python train.py --model="image classifier" --dataset="reaction-diffusion patterns (Gray-Scott)" --train_examples=47500 --image_size=32 --crop_scale_min=1 --horizontal_flip=true --cutout=0.4 --targets=["setting"] --num_classes=15 --arch="resnet_bottleneck" --norm="groupnorm" --activation="gelu" --weight_standardization=false --depths=[4, 7, 7] --kernel_size=3 --stem="single" --avg_pool_shortcut=false --widths=[192, 384, 768] --loss="cross_entropy" --init="xavier_uniform" --residual_init="none" --optimizer="soap" --beta2=0.999 --lr=0.0017 --beta1=0.95 --shampoo_beta=0.999 --eps=1e-08 --precondition_frequency=50 --max_precond_dim=1024 --merge_dims=true --one_sided=false --adamw_lr_other_params=0.0028 --grad_clip=3.0 --steps=20000 --batch_size=256 --epochs=107.8 --lr_schedule="cosine" --final_lr_fraction=0.05 --warmup_steps=1000 --weight_decay=0.06 --adamw_weight_decay_other_params=0.01
Rows from block 12, named by matrix and row number. Each number is 500 + 50 x the weight over the matrix's rms, rounded and kept within 0 to 999. All counts start at 0. Numbers have three digits each.
# convs0: reduce pointwise conv (model.blocks.12.convs.0.weight, 192x768x1x1), inputs 240-299
convs0.0:489462556385518426560433535456497454501516550540453471482528441452483511523505447525574564549506552501456501511460457559428524522526572484475507494479368501477564536451443529476515
convs0.1:557482547584453508481448625440427518533531548474434543432571505515539523487443504535506485416535484587431494533497548524504518499508524549491540523480532433548455471467450497602527
convs0.2:533421475466455438465516460423460530490509474495556467513478529520507406467482480480538477497475485514506552429549463472431443428455511413524547556500424507518564524500519506468454
convs0.3:520498520429533506526471499630581554459612440515585576597628495401461405431477530438459417529441524494417467417440458429475500434426496536495519507660528496460540485402528537475455
convs0.4:443519495450472584505465567515509485530509465409482518534452475482577595516386541434545498479516457535594494501581521513567577499515602529499482516539472584413603383525431537518476
convs0.5:453404590517466476461535490670501600542557501475559383378470422390495465502513422590576479500483541481514590525484531563460491478452428473441483432516494532468467483460558518448478
convs0.6:664508475446502528523428499500465457515487533476571433616480484457472472459531449512564496576473456496461546467464421560437509484534549535509513512514459480479464490555488516457528
convs0.7:503479522457555483473614424537466591518555469503502507590484550448460478513553631521451437500488466442468527583493413557416435527474450499505447475453492434587451461464622517476506
convs0.8:421463536420598410531465477438574508564512466433639512478487479403571447523482546488548484509526645412528541507502433528500493475537528517485513539455529507466501493440481566561457
convs0.9:537523524528542512564488570512482511447462489520509576497495560493493526505506500402565426494422473583538484401503590418461522586481535456500494510404491495525513456490563486531524
convs0.10:452488458499574534470471426537523559508555397459448420500467479551464580520576571514612543442565514482433545468487496480491454384602471501495486488530425455489390546496509485465525
convs0.11:442515542418476492492480587507499512555553477531590418552522456477463586490513428477433545511417540504452478542484554470470581494513580494524482442468497592556592430402602461430459
convs0.12:444457516489486512552520473564497515542507614450524508527548441488460481507539454581576447458523463426474527414497455415503478610461484563417523544422547461501579532523544459454558
convs0.13:540498481550397535389492449522446504497457556426487512517509521469492523489496490571460482496520414487502459450496429545474515590509479534399453427522551481434539464446505465487404
convs0.14:549529572507549548552519472472441518517493461465503491406459484540508508572522478426446513578482560458514548569612514513429545384456508488491566479505501473510478521552505488493444
convs0.15:441508541494458470464549599475487477567573560561391511489479493384538498544483506560538535532509451467504490475539474428563515469502498457596505414445496544432546595546534448481486
convs0.16:569472487537549501513513405473562552643556489412498506488525493532496465476549499474493544489486543443610549455523430552441544479550403506527428456536523463607557519383426431453431
convs0.17:524522422508561411533420406487504545484549588481538519545463571490492548548535608508487589485506528428495530588465502485516526459498496546570474482482522537493450538460479456579501
convs0.18:474500488459437514608523481527460507400462528521506503420492526471489562446484517593483431541450548520540505470561399472521524539453456506504473557520513456562541513546549394491515
convs0.19:633488552504477454431454499528508488524478511489577566434503559348515574619501492475541459412494466531508452510514523560455554533462677496527556465457481491510513474499622522538488
convs0.20:486592521480472477508496381500480527478547369457487493471476544452584499552456504581633524485520560472479441518560459492538459439448508467507503531505581450516470507457440491500554
convs0.21:424501457481471481465559442559471578503442487454539506444573508505481483423538467629456564463491587422583506463483468586510418405554495502556447552471517509488426487529488535480511
convs0.22:517488508445513458578508441541540560458484514434598524540501474486526489521515579481615541473535471536453501473452492508535464577525396452564520527480482490436544498538548456522535
convs0.23:432562543521500492495592454451517424417572358531467518487464574482468492465379408415501485531468555462463535477465451501490466466510501578496495497502498494463470455470556487545594
convs0.24:425532522423488551508491527432556577474456531505545466544527574448432539494464572478432437481554494489407440564563488599533515407470500418555530451516481486501469490465523443456415
convs0.25:444515443523507581500509593442479487489510486562490464555508536439533456458501522525448550544647419544478480429491469441516558482407550499440496552527407446532507599452452517495489
convs0.26:477512557461420516447507460454509606448473601448535492504481388598468480463537504425526508551444430516433457519528437591489456568489506471509467580477558455505465477418448554495487
convs0.27:514506505456482547615489467434484477527501477488505492568556528426531491420414477474557442448500471546453520548532482455423433469488495488583447526646445530485479544466502608393513
convs0.28:462527464558484538509459531427444558469582542510519479425476456514458477477565409511426479534518438500624466537480472463510469520509505420493538544475444516520384503522484570465533
convs0.29:542500543503442476505481446529457566476553537472515470503545517501572565485494463521509536464434485482563531460392462566539496501534395505592549514481466596502537477542533560558465
convs0.30:579474405427425476446417417474465489501488509550553499514538530577486476470510522384430472519561473451544477556473534406502520525518522420488495504485521484517435522555440522469555
convs0.31:491460564515509454510470517466572483512585559486416458452534386425529556500398492476422592576490520452490529488493575494494546489498523541435506574476562436494451515498540484479487
convs0.32:500484499473414522505500455486499504527572486516633538563479447532527515544470471526632486539478524577511485507521488564493449485575486538499567541433545456576455473478450512454561
convs0.33:542448520498470548500479540518502584506505436481553563422542526418459496428460515545425458518446412430511522540573459506498511436529527524518515420523569508554431466496495485433622
convs0.34:508515523530498526563508532523457510569470531510482524453449530429542533422544458553643548449530503443461456432448582501486442545407510466497409495489513546492474510454503560528447
convs0.35:503500533500478555496539456513501471473482385529452453502474603504599494502486455492518550504406535483525512474554448461512492534535391493517522514508518491497553556445538559565547
convs0.36:485520586490521477615447429413488539632508512515472452450491520551574563480535500427481596488509508492486512611509487542491533498606394504434525562520505569527406497502482455479488
convs0.37:424456544597445531415563542485464504541482464491527537530466481488549415558578468533415462514508495464557581601491473451457492567402609446496559586407445407368520538525449507494488
convs0.38:491505489598545477477531583527463496607481472410512533572526496448429456434447535485449450588449505575488496494431535539586459471469508565529514575504537494580438542517431595506494
convs0.39:465497510513589519572558501565509500456504494485516454512538531537553401426477456559546545472429517476437444495441457447449474556496558511523534492521574487477517515515546523460508
convs0.40:458518615440475501529494383515484611559469505383581509533587485488530505485506523518508486531489484493519513505471479555596470413455495551494517474490512464593432541509572543527553
convs0.41:475519564470453491488569478498494398481535544453437483546447502423480502508512492476440569540450433416546582519525526478495528453492490486507451541401447421466538408556486503492441
convs0.42:544561542457539623523550479445513530483523485455439545534438405488396469423559488446491529594532463495463479487448497429545526485491467515561476488509423537570469546441503432584471
convs0.43:467458344502478405498473517478472492457493470509546486597515511547514476487502499511554533366653592500495548520503494571474508505544489500464537554546649456524437457510500528464446
convs0.44:541477547524495473542475523520472464501468486559436490513508450635492568498516533539520550547477532478430486485489482491549522440426495494448570530548552472498510617564478525603482
convs0.45:506501553494465474452530496530490519462558516534485476532452455447505541568483420442522562521527565451516544512532587666469411516536512554527582435612493565574487451524517515520445
convs0.46:446442516541537469529509600548538489560539385453498447516538504386359452557427546568454459450433524461508443485560469534421478433558504514434504477519459509501448417494568586422484
convs0.47:537510470485569610476536557468465485563517395557400416578502451524565510478492461470489472518518508456461554475483511420517492617518489472492481526476544558510514538456486537476500
convs0.48:549530426485522557521482471490463504512438469503446621481584543425451500511408584562488581593507416461474526498574536459469532523521440535439483465538464525468478479550506491468515
convs0.49:607499604563539442467473491377507519476565482504457562519490507441541476445466476494574448534474492475539543500449515449457506514420601528563511542562393472463555420379569456527505
convs0.50:576484492496500514604404468467491391510457511500434474474531480480439543416553453471461510520474532530495569526474423505472447470545495566469478539540527549560536461517504498554524
convs0.51:422378443461505425429467473544504472472444408482531461396506462429527489515475475554518451472516473431415489474471518508543544465473570540535488426581431454436485547497407522456435
convs0.52:467504466582511430473489525588556538463549476437415528481416468482471375468500588482427564539547518517563522449540493449495523504445424570508464509407555514588494524461550450654392
convs0.53:500506423463559498519555525516483525475390456592457604438493482543498493502488559423454455510470533566549435556501465498570505510505540518491496458526466597537528471529520562451426
convs0.54:620447412531576523476518591591501451527541464524517487518481523452552493419519570497494456501513490532490594460451558509427469556524424535555532482453489452589369559487503492490433
convs0.55:467457461496477521463472503528541480493409587539550462553382600457501485568513420537451515547469472417602567459515438481522561592542506421564432596463439543485502576525522503462547
convs0.56:498470552413455532494523561518452568425481563457527512421530554538498535505436533531558537565527467524537478478472570507477434524566476480484520486468508459493579465536503538604423
convs0.57:421516518478493509418530510485475481473566490522453434478447492515457484495548466457463469477476559533502464590464440575544530489606495564494433482551564515574527525524467566479514
convs0.58:401592405464525597450457532530507365529533521540414460490389505558510556461538549533462476426562506529531546533508547516522459513392484464373564570561463499529586557510469507468396
convs0.59:409508528423519460520519483499478469467487491456535461438411570499474467547432561589493537424592507525488529515469456462511464551561539520497451474457421512493455490517412534433558
convs0.60:483480439519523533461409413527469391472512474450540486533411561475458669485458564559503446610558488542520484520559438505541479468431461541553556433422480523591659499489540514598451
convs0.61:526507560537574471461494483623504463623527532493531518505463556489553452464534553544495543399467549441552546583459498507523514467506567505534482401523487489463410508496487448489499
convs0.62:520482500541419446462445507463552550494523556519484568461464497567483451467438513489506490558513511469568501506485429532473458546455525510523517577517550544507501503399552478535451
convs0.63:472445498508583519443401482442498495442490445467480588501524603449402522502553513500534445531465538533496533551421523491539536507525460525525523456512567580478500530510449519477563
convs0.64:464484493499518435539569473510538569427511443522528558468478520413485511544445496572521420503469491488506344544537576475464492506483471515453568541609515532513569436510513470532523
convs0.65:476471542495630494411525557473479440531535461504468483489489517492532474488496594518491523501526604556529546545443404493580524547552523503495505448493553543501512603497544462482533
convs0.66:593471505493469568569551463501490469431461483491487453593530570495379422558469490421433568505545503554411456580499413456523516485657455523486472501486610466504448557460459489438467
convs0.67:472414467391514427596569597543478473480454397517449580411467487486496464401372452579464544491446589401504522487569425561453492500493494546449498537573544477424496513444563488531606
convs0.68:497479447507533406503477491492489512498467506517515489490518539421532461490476444556426541419454543547466565505513529494484538475475590541517459479532581513444423519529544533542558
convs0.69:513551525474584477505474523426490504496483426565506514499453595405463482516505483421446457497519535469440432607515534557531469569517508481403455489504451548445496484476422543537538
convs0.70:562410562531464427489442469450468561552483519530596493504540387506590552438550468505582564490515464456523409481571459619445567524489587526487473548486538453504544490475493576582502
convs0.71:503447573499429440460426478469441421462412453471586460542514543476462447491520564484506402441566495459556440548486394541517517469477534484538499398535429467462468503532470524451487
convs0.72:529507517541444526570474469577479486445418400656524478485529467569539568423519441542384516528485486545555465424491444459516513494489482490563558491488414487473442474574494532544439
convs0.73:528576474412538601467548551520490421494483486464515454371510492504470478594488430555376551449469545438558555447467451548532509455476555529501521498561520444508436432466539485516461
convs0.74:572513513441514477438516433477505435466489419465584527511483509495478518558529517443464506494556443430502568505457542554601477560520460431549471462431428601524535459516532529548439
convs0.75:512488488519480568477463494504514515471504481429614418477470486521415444449563445503437447538493527578573478528491516515535473501523464485637573502469406562511493592497473520587479
convs0.76:540552499511455512511506544560420525484463576522527492458482532442499537527521419486553510442482504548450481534504444524460481507498476490580461483548532570564538473510524468444450
convs0.77:533480456515473478567450527540557536520482526590574593455513425387407460525510511541459475533530516472599471521541529490523548524471489524624512543531451526431445495509497472505480
convs0.78:519490454424508422538452511493482504528504451510499566474442470499571595519480504471485542612530459392515539497541504490461451413482488495525501523481483503461466552539479577517401
convs0.79:526544537434560549465504572445431476456536501508522429447519449569449471432493587551518460500573591549575529470493516497564461531548388427492469488452447450475487538531481501557517
convs0.80:491439426495509506484518422404469489572450472478453503477474578509467520482547555477465495450494505521486597452497531519535601586517391433487494478565502644605504424518505542544558
convs0.81:446523465510501529599457432438533518548519495442502537400441420464494396542477552511476386528516477481540556579433433515500543388459496554554498474503450533490464529489453450516455
convs0.82:432481527496560451517535561540513458488480544421580523504448444498455555492528454488415489552492496451551464509482469563429489442452501472537499590549508503547519508563467477539500
convs0.83:537524514436482518466557587374441486492565485427573501547530464470572493600488484475523469444550548465401438580485525424476451506432528503421486459457512460501489596447552563460458
convs0.84:419506470397454470411466551501538631581468541463627531353538509425461525551457519421481467548630577499478419496494506509487486526513510452455535473480544454500449584526498378459502
convs0.85:428458546510613512545531495501531464390484427606510484406513510596458470501461489476450450523521543481536407541562495567550453569579496438471427462415448494477459519472488516503421
convs0.86:441417504418533413474490474492485479517515516519652381442502597479479360459541511429488458464478658567386518447488447446471560523544498536386479510511426522496491643490491550516508
convs0.87:485443512502538490463431461488462435475491423445478528675443511416519560486522587531564540508495471485522458502558470553520461458524442469511517453487529516452434519512493482555531
convs0.88:478448454510518527467493519447443434484511490495438515450493450375470590436587452518453429571439473527434453485493501458534435419548458406585478482573540497377552448488441481591519
convs0.89:542512464445448496486443429507515551564450469496476499499536500540544481501561573491510475509470485369568454537490475474494421457540511521541505555434433526424417483477477508493508
convs0.90:551495479561466481612502538482456478479502511470391440552449514498433518439509519527556465594403478591545597547495403489548408535477528442506485444487569490450489493460493450474527
convs0.91:565553377423553541514495371516530548517506503448404480541465435466660688499501640516599533474552550475434493465580515440499488530438396408525545539478502505470496493585551494558517
convs0.92:536528498475475489434483540547526549474509639494450461500491471505483487509495402452517564489488462545500503466516467508530405530433496614581548425423482468476565472622505448548449
convs0.93:406562384461435478569409397511514424512495379539616492480443413490488525494487502547566509501465563528534571480488458546455472509531390493564523572468498442565520494437540504519379
convs0.94:488532513505433456488541483490503476522566406557377529538482442489382450470451497459394384538524547493582542490450549470489496497509471501404514460543486519402442458448464545472502
convs0.95:475516399442515452600429482474493468494585392486450407478432476422479463556443481450523490491460551587531531486462541526551421529426478485534491518575520490544519470492544583520478
convs0.96:587553491478444482449494479493513436545549436472491457503518457496567460475527449508537520466438442610453493520538519571485498444584529521551557425454570517398552481447507508582375
convs0.97:552512495551522482694498505468537536488593432537459546540453474414409521487603572616494514501537526523504469533505537600456465412401535558396486540443568449498378530487432520582515
convs0.98:568488512517459511471593489534412440433512548408576547475461513437479455365540442536574464535457475548462502451475522504476483484481482552533525499455439513440482545544439600485518
convs0.99:519551513482576564386546522671484506573481570523475599542504522562427428463474435416399437503490471468548464384427472506456417472524550481436517485534505479641517476503486553415482
convs0.100:532465556483544543592462438595509671477518510498560523594518504420443577399508508499455429518466453515445567449417486568466424457536446464339501502491482467573461592529480511451474
convs0.101:406465555439501512501514472596480457508491494527511423627471452423518538502602445545552536528553565526493387542464535550545510585554519517504482543535484495534487536559494537487527
convs0.102:500539560466458528523548494464544478549552509586336491494524502458622525484493434428440534544433499455439552480467499475488519520520482491623523442452579503493571531507487475533491
convs0.103:519452541428506481495453396467579486493473477435497511594531565493512441421519564526490497480486534517534449537449516555583470392501517483491565510487435485377480525503490577454522
convs0.104:470547601527529495477481515420516493586459582469595561487557468481457556521487546540544498460501568470403446466487422482546490429573518452406497514494545511496500544523460468488445
convs0.105:435591521517487501543501429479516479493482488475492589492547543486596497482565525444498491542400572523520419499499496429485468488392488519487477543411470479441475524477525494540536
convs0.106:589502484540513529418547557520478529504466412615545521455530430594505520541591496461500484445435524351492525464519472419506583513519633534454482527482431530423526439555560474463514
convs0.107:436418469537463542506542470545486536454460451485488477553416512522531355420540464497428512509429556553516452532526502504585471499476467496481487467394535485487509557445549538486532
convs0.108:637500583531514440444516497555547569523507658528603516485481567534517608487489592431518485446468451481542425509539423567495469524520419547494449438540568562471657534494473532449587
convs0.109:414452497479523557489452482558503534485478469474437514414454525478575400503578529501425489500503503485463447472470503480444435551478521414433490523433532455566525565519450506501502
convs0.110:477447434571466583529505517459494424443526467571498481583599526469635558525519509433414461471493502539507498389448495485583540481502463531423540446438513528462616648612542481519453
convs0.111:520519464502576533458517536517543468534634548577471509499457519538446462455532611446538520436425529446529422548457479508419511599529532575386445473506602529447464427473483466451501
convs0.112:512537447519561534537510445511458508597398485587507468546446539487477485526370493576501553520485466469459476565468437439532546435496399554479487566433493554526435540554493524420564
convs0.113:473605461495500652500491509438526451503554491536585585476422490469554507439538489533463452519397494492524469430521565513481554483512388470498454503462464475458510423529466520493493
convs0.114:458534510423580613490539490421452468480494497459442446437555501544462484539562549491539589445537492506522535483495520495572550527512475484468493460530507571518356521550456482478534
convs0.115:465508551438566438576586514556476528540532535481418505475489442581539483516431565578574465425473557504502423566499392504476616420484460528451506432583549556494440482433460450556550
convs0.116:492416545453479468501553466495518475430463505496425530549459500424462612502484455473531529582495453391398484574508484426488463404530493431503540491647522496478483476449553566441452
convs0.117:457457427428434566597530506561593554426493461538486575500391418476487472453458408421535463476445468474531473482500416486424590517475511507484477546451494498368542570451521492539450
convs0.118:581456510558469470484413439500451558426569528458526561459470562506435463490452448495439488556484514539475434501517519521520511492555550527475523539458384464526421497469622434598559
convs0.119:519589619485480447448568538563496531527505468500385463544512486584517439444479474501487489496502526489594479539472478481509573526444466541472439484481516493437476506521414522534431
convs0.120:485418465493477481493546573512452614550450578422458546440485455426551552443426516582473407453432619470502481541570449521429410518424507461461489517636550547496486502517487484422379
convs0.121:581544577504516571496535511440571499542517498515545409530436503528465428559475559475444386526600514479499576435460546491442492511474510498541475526484495561469445459539536578454481
convs0.122:429396570484437447471478535546531477456577484560540543499489558475450482435400559441526403490501506478437500475581544570407466535490519539471451593619471513433536534607422579583546
convs0.123:647486474447444549506471511455541521600527559493475416517429468449495528552457430538580338628417475406494450495419528467481475509526577487414515508472500546542447425577571397564523
convs0.124:530403501414466500520497480487495553533571436384483482433516482519453489449508504518492484533519648481462463563549524543464526498485501421479565448426526461541543465527501539565486
convs0.125:477474425537521547491558479578521479480638445445474459573543422502560478500576440460539441595460480514500480539524539475489527481546496489480472440453503470558496505641535539462531
convs0.126:465465537625450541474463518493512442439463531490579508538413462447588433521472483542447524476437515437525443482457496433522471583550565529486462493410376551528443477475509460460534
convs0.127:429465469495384589520540637417424461455491401468459469541390560491516564507491487524546413492519529478531623528557468472424569486588550505455425500597466486443636526453472489452470
convs0.128:436474503455384516526522515499509510520497452472625530489484552521473570427538471566542395564507521459485487525446426434540428470600532443544553626450499536442439492521432469490519
convs0.129:388486486493557535518516492482461493532481487415545527456487584508480444480549552504531490531487543506493583500481484518530493547480501472615537505419490525502478522519404543551589
convs0.130:519475543566478469442506432610514499457521438506496494580420534507459522551407493476415525573490582455526481477508495459470488501541492534498511457441502519466418467434461478481498
convs0.131:395502541430541514588551587466515555585474480584534514666548462469564392469543457606529523467573438555373473554508614455538486609459509497526517493505505592497546455516522502507544
convs0.132:428507469546543501529545501448453500432466524380466519486485477406399457500553487500558504578495544484460490500508467457456460494535503517452468498453489445431460461617488518458534
convs0.133:597535602450453630513553513477524569485492445538445501499524636422493503509476524455534413506520462491489422471361469505466501485545545409558430533537591583428488465477427570476527
convs0.134:511545478443469511518515569407531555502460487482563444524521504476435530435570435516595454442510556427550482430537590466473486561435507511502454463475515522622502475418534484467484
convs0.135:453476490465478435450526472473420480542504500534452502338458509538512560451534413552525553521539549443469441508464581433523561512512576494581526533546561544518510448557488483474549
convs0.136:478420480496470507469499521526511493476446596543523506536531444350470466463492512545636478444535535486471464615497499494526483526443624431477445511527518453553534455493492460501545
convs0.137:514547536485430617443397504511481455553514482510507557443475588488498422500439596522441553560455474531491574467496512544562420506466439525467509513385434499585641521471415513503540
convs0.138:509494498443502536504468455511503552544446561542520423491567459509470549485483470503484533583506479531473463520517511430510487506489469579492477428509503550466507494438443472495448
convs0.139:413531475442451618541559530355538455408553413455535552551451447548460484468428500450418422556542538405512546482493523548495515519588595529496532516454488522471587580484506489532460
convs0.140:462486430500506513492513508506520598462589564501515467512430611432548552495563511532402598502515518649398540467489519513462421551425595547443499441482565516551564496489503534558537
convs0.141:510516586412485529453533440504492525373558506481437439463538503575508491480490459511511537501493519416567472463484652447459377508479503459497486571461551493408494465419464494455393
convs0.142:496491503539524526452571498510466499465477379532474439466470486401473515501542473543575453463517482502574466503476465482547435451468538512469479495563520531496518529439500482558425
convs0.143:546537617530522425605519361468486461512551562441409463421551547492584535420540486494428526449503455402506523524455466566529500497520521505420596529397467472539576461480497481558477
convs0.144:431497508427500468562440514501499625490449533458435481455570502560511465518475465376545476458526474457499421435562452430511477508388566459485483494561521552486456537477543464580453
convs0.145:511454521498595465562529520479446462478482465632516521499488521426428537570440545433455526465530537512429507541530479544441541462503511528512533441412526469510513500506465498539492
convs0.146:458444484403548518437534501489488436563478394475570503524483456455475473392481474534529568533489575480541446563560495581486611400538471487519451489489503555518477606453511470512468
convs0.147:530541545476478460400489490548492551459526652488463463606458526534553452519489525511486438514428419482559420414525469531576512546487499549509484581511569574468531452507444492414464
convs0.148:440477464555544521559433517500461506605429502526585499466496481448514572526445540551474515517630513482527492499576519567524541400443574537434517537475523512399567529605481505466444
convs0.149:510510503438475446515455448517415644448482564474503527539499492490459531417521502540523505508489477527503487479520477547555496493553538460500485493559598526511573436422486533500486
convs0.150:505405468556541551544522522427465409382481522516491515471587464613533624475518527533521545471536508446462446453556530440511589414450527532607468482530499443457602592500548420470398
convs0.151:611474537556558638533487496506511559494532474506621517519474579501471509508509461481601449538545554524511511563517544598499508508451479441508434539568520522510502547553463487553582
convs0.152:592589515376524373537430502448537417474564396503591487462445442473524400527470413445462444455487546485609436496490492546496480450639558547487492543504525566554435496527486483447487
convs0.153:488494503496522506563510505503516460438613484521543465489526446453569542541513541523550552480505471547447521538503484490512506562421489540521516422443500486427562455544492530489483
convs0.154:586503559516480487516461521471453458635587508467526600518439631409484465604521440478514427399437445446492561472511466525450581413431504457533470566544495472540506496481482489557582
convs0.155:450490447475581468447490529585437444488533376507471533571442505614419448509571507375559599532490487532496531500643476579599629511503483480533494426490489492499620491466532453496544
convs0.156:433489492518547623532545432595569618503521570415516543609519490417506468481446511498470506513449437462523498437472494461487539571534469464469485444430520511513557537470559552493501
convs0.157:513512496446430594529494512496472456497536475448492520561538621554495500498443520472416499456499434469459536509518553474471474486483488463478481570572500495558509608449454436529457
convs0.158:515436547639516425399434570503437514538611641449548481386605406302411510493466484616535411500433497510548417501554518476542554523536415435465462487452541532572531421521485501487481
convs0.159:461493562489544555416510536552543524539458569478465599637460421432532567475507411461536512563480480469567457539476549575467457484642542565462480523430446516437557558354506478534438
convs0.160:435519511476492615477578494444485544504419563478494511536483580460565555465436531425452441519491585548559571452465480468528474485485529563536458448494452504588540485516471435506463
convs0.161:572622508462531529546482494428494453492501492364504519558473395527521477487536479516479475549480479487499514456526558496488536547495459468534496519494441496447573458505431451471528
convs0.162:501505471493553509430478573475500479487453431531514488551499431517454541433423515437488450502455513464521503449500585462482495549447547490473493469497485494529496537483446532457510
convs0.163:552509585480594505437479522466543450579465464502647456537620519517519561466508571517390421514417437431558510462475522511488496523489524511452479400483495499526539423462512478458541
convs0.164:542505540553581455528580579469471496562557417625462583475556544404475459576584593473565543453411429490493445521470514450453481400506530474529483410460527516550583486425509491410506
convs0.165:536523501491621636601485495567579567458507487466448452472455436518495339469579485405473521511441580499493490574525456527501462596480570466519523535491508461534410458441464495527431
convs0.166:509471569590542495454505609451480516464583526531460583486509528546474495524573533387439520446466477509485497444524561435522510447398568544506486430482524400522490481512524489493548
convs0.167:507437482499495539467477633559527499441517517491469584519477442512425513500582570453470462437564564572531558469509497494514411458537530540510484547511565469613494437423496393504550
convs0.168:450487476542386548512586500353569455426538523518480453476475439391491448509556521513442538527484481489503492547599513488443493484546465486583563530459528502513469584549437584482450
convs0.169:534512466460510464456542478486523543407428473552455522422574471539487581462469471417509592473466480382520467462544529546533483538516514529524506561583526437489479529582430466459435
convs0.170:441485556461460475507521466446537426470548551564527495435501434496443469553411524493530508495476483539506496439510462484449519450490434491535515454535513464486460496577456592514581
convs0.171:492551595566571458512455489518490473474512488520356462512467569508457475523536497419501445528454538466536555445446501481496478476557471536486463511498508521521515455465477531632429
convs0.172:532399487497501463487447545562480528537515488517482498558549462430464507562451480448420572498469461475486462489524568543463442469527454513466490464454551572479525513444514441533467
convs0.173:468402540386417483424466444486546459466449552521535451572531503496458435457480492546588493466486462555482418421500510582453597544505443570419474567524543510472493576447455371506563
convs0.174:531605504449501495479429443646477465499510480547563476582442394530514533538538417565402502476471499437448464491501427507509501379515481559408470584516482543460470542453513438548537
convs0.175:395453376486488432488457465485549479580447467451527436490451446447409618483508427516537535523447525489471414537502502520545458642444423516549536488361501525479519486553506535453468
convs0.176:459546585557513484533472432557531469574462396488499428517447476483493573400563504456457556509547456634537523451429500475533497461496459420526543537484536506503521467526477528528480
convs0.177:560422440592573432492478508571518519492433499428651444483492432391468497501565380549492449465455491511473525488545520572538551516523474522500480522339533480535495552489539571462446
convs0.178:465506506538521512537384399419444589464474533520469498512563524516483500500454467551493498473541582538637477516564469573486475530481513527465445546564515438503459477525497633475511
convs0.179:518544443578474592528487436417466553517537469595405520570513438386491541505502461496521474530455459522477502524472445454542434372466564541545480486417488515495562397485560441439462
convs0.180:571424430502588573459524431554511487474421603497473416507445540477353585474422548491463557545531398494556510554529512573512551538587464525519436441475491525540490391511551601544425
convs0.181:389485514437310518575403432449504437462466566464651503510560440468498523544555493544495473527506531518437495502540412503500513480484469507575493511540452530448447407551531531531430
convs0.182:498466483475492422515495529373585521435527424487450506502432513530502451558430517510521548541553477602526540455551418515532455480482498509492456558558579457469467420508513630498497
convs0.183:475461504472438474465549585521459474496497523633463395439487484391381510466602524511555424516526389446534450510483459517513482509494506462517503491482555500512406506617476494557525
convs0.184:525510490526507482435521536478455567504531507508578429484473480530503420499409442570517492462475550589593459466492442529518485431495534539500511501514500537502505393526508539547561
convs0.185:492565501479436442443555415487500516485501445554515449452528577494561525480496530574494463460460478460478532514460586609504396549480482474455495426552533552532500526542525438569461
convs0.186:465395436535443525547641460552488527473486476539509437468472488571446519484452424466511447578530413561544482500593473538428496516489416441480558540519513493370507463488500513457484
convs0.187:581533446486490504493507487464480463428489560483515458486519478544459480516436484452504553436452571552589513520460464514464465441515502524518444493519596556486498598569493440581438
convs0.188:439402477498470451459530507550538504483512442477381585537468444496490474487556496501632491416523535435539457536508459564590536493460504463518458447508587582526488474541436593472551
convs0.189:506605557425420493519434508509456510514505591457410519508426510493463539459510458483547533465468429615480475454527535493558524533486574499461556507578505495418449530469483451370507
convs0.190:555547514472451518521419500551551529523468454470549535421498469524514591502423499469508445498532394554468476476454558532466545468537431483625514472450572468489489507510530478517478
convs0.191:486446488444536434510540458465474509536553609611489457502657460500465419535505493493582524488460562447440432625526533485518427443520531534499508475508523558481526572450490530497500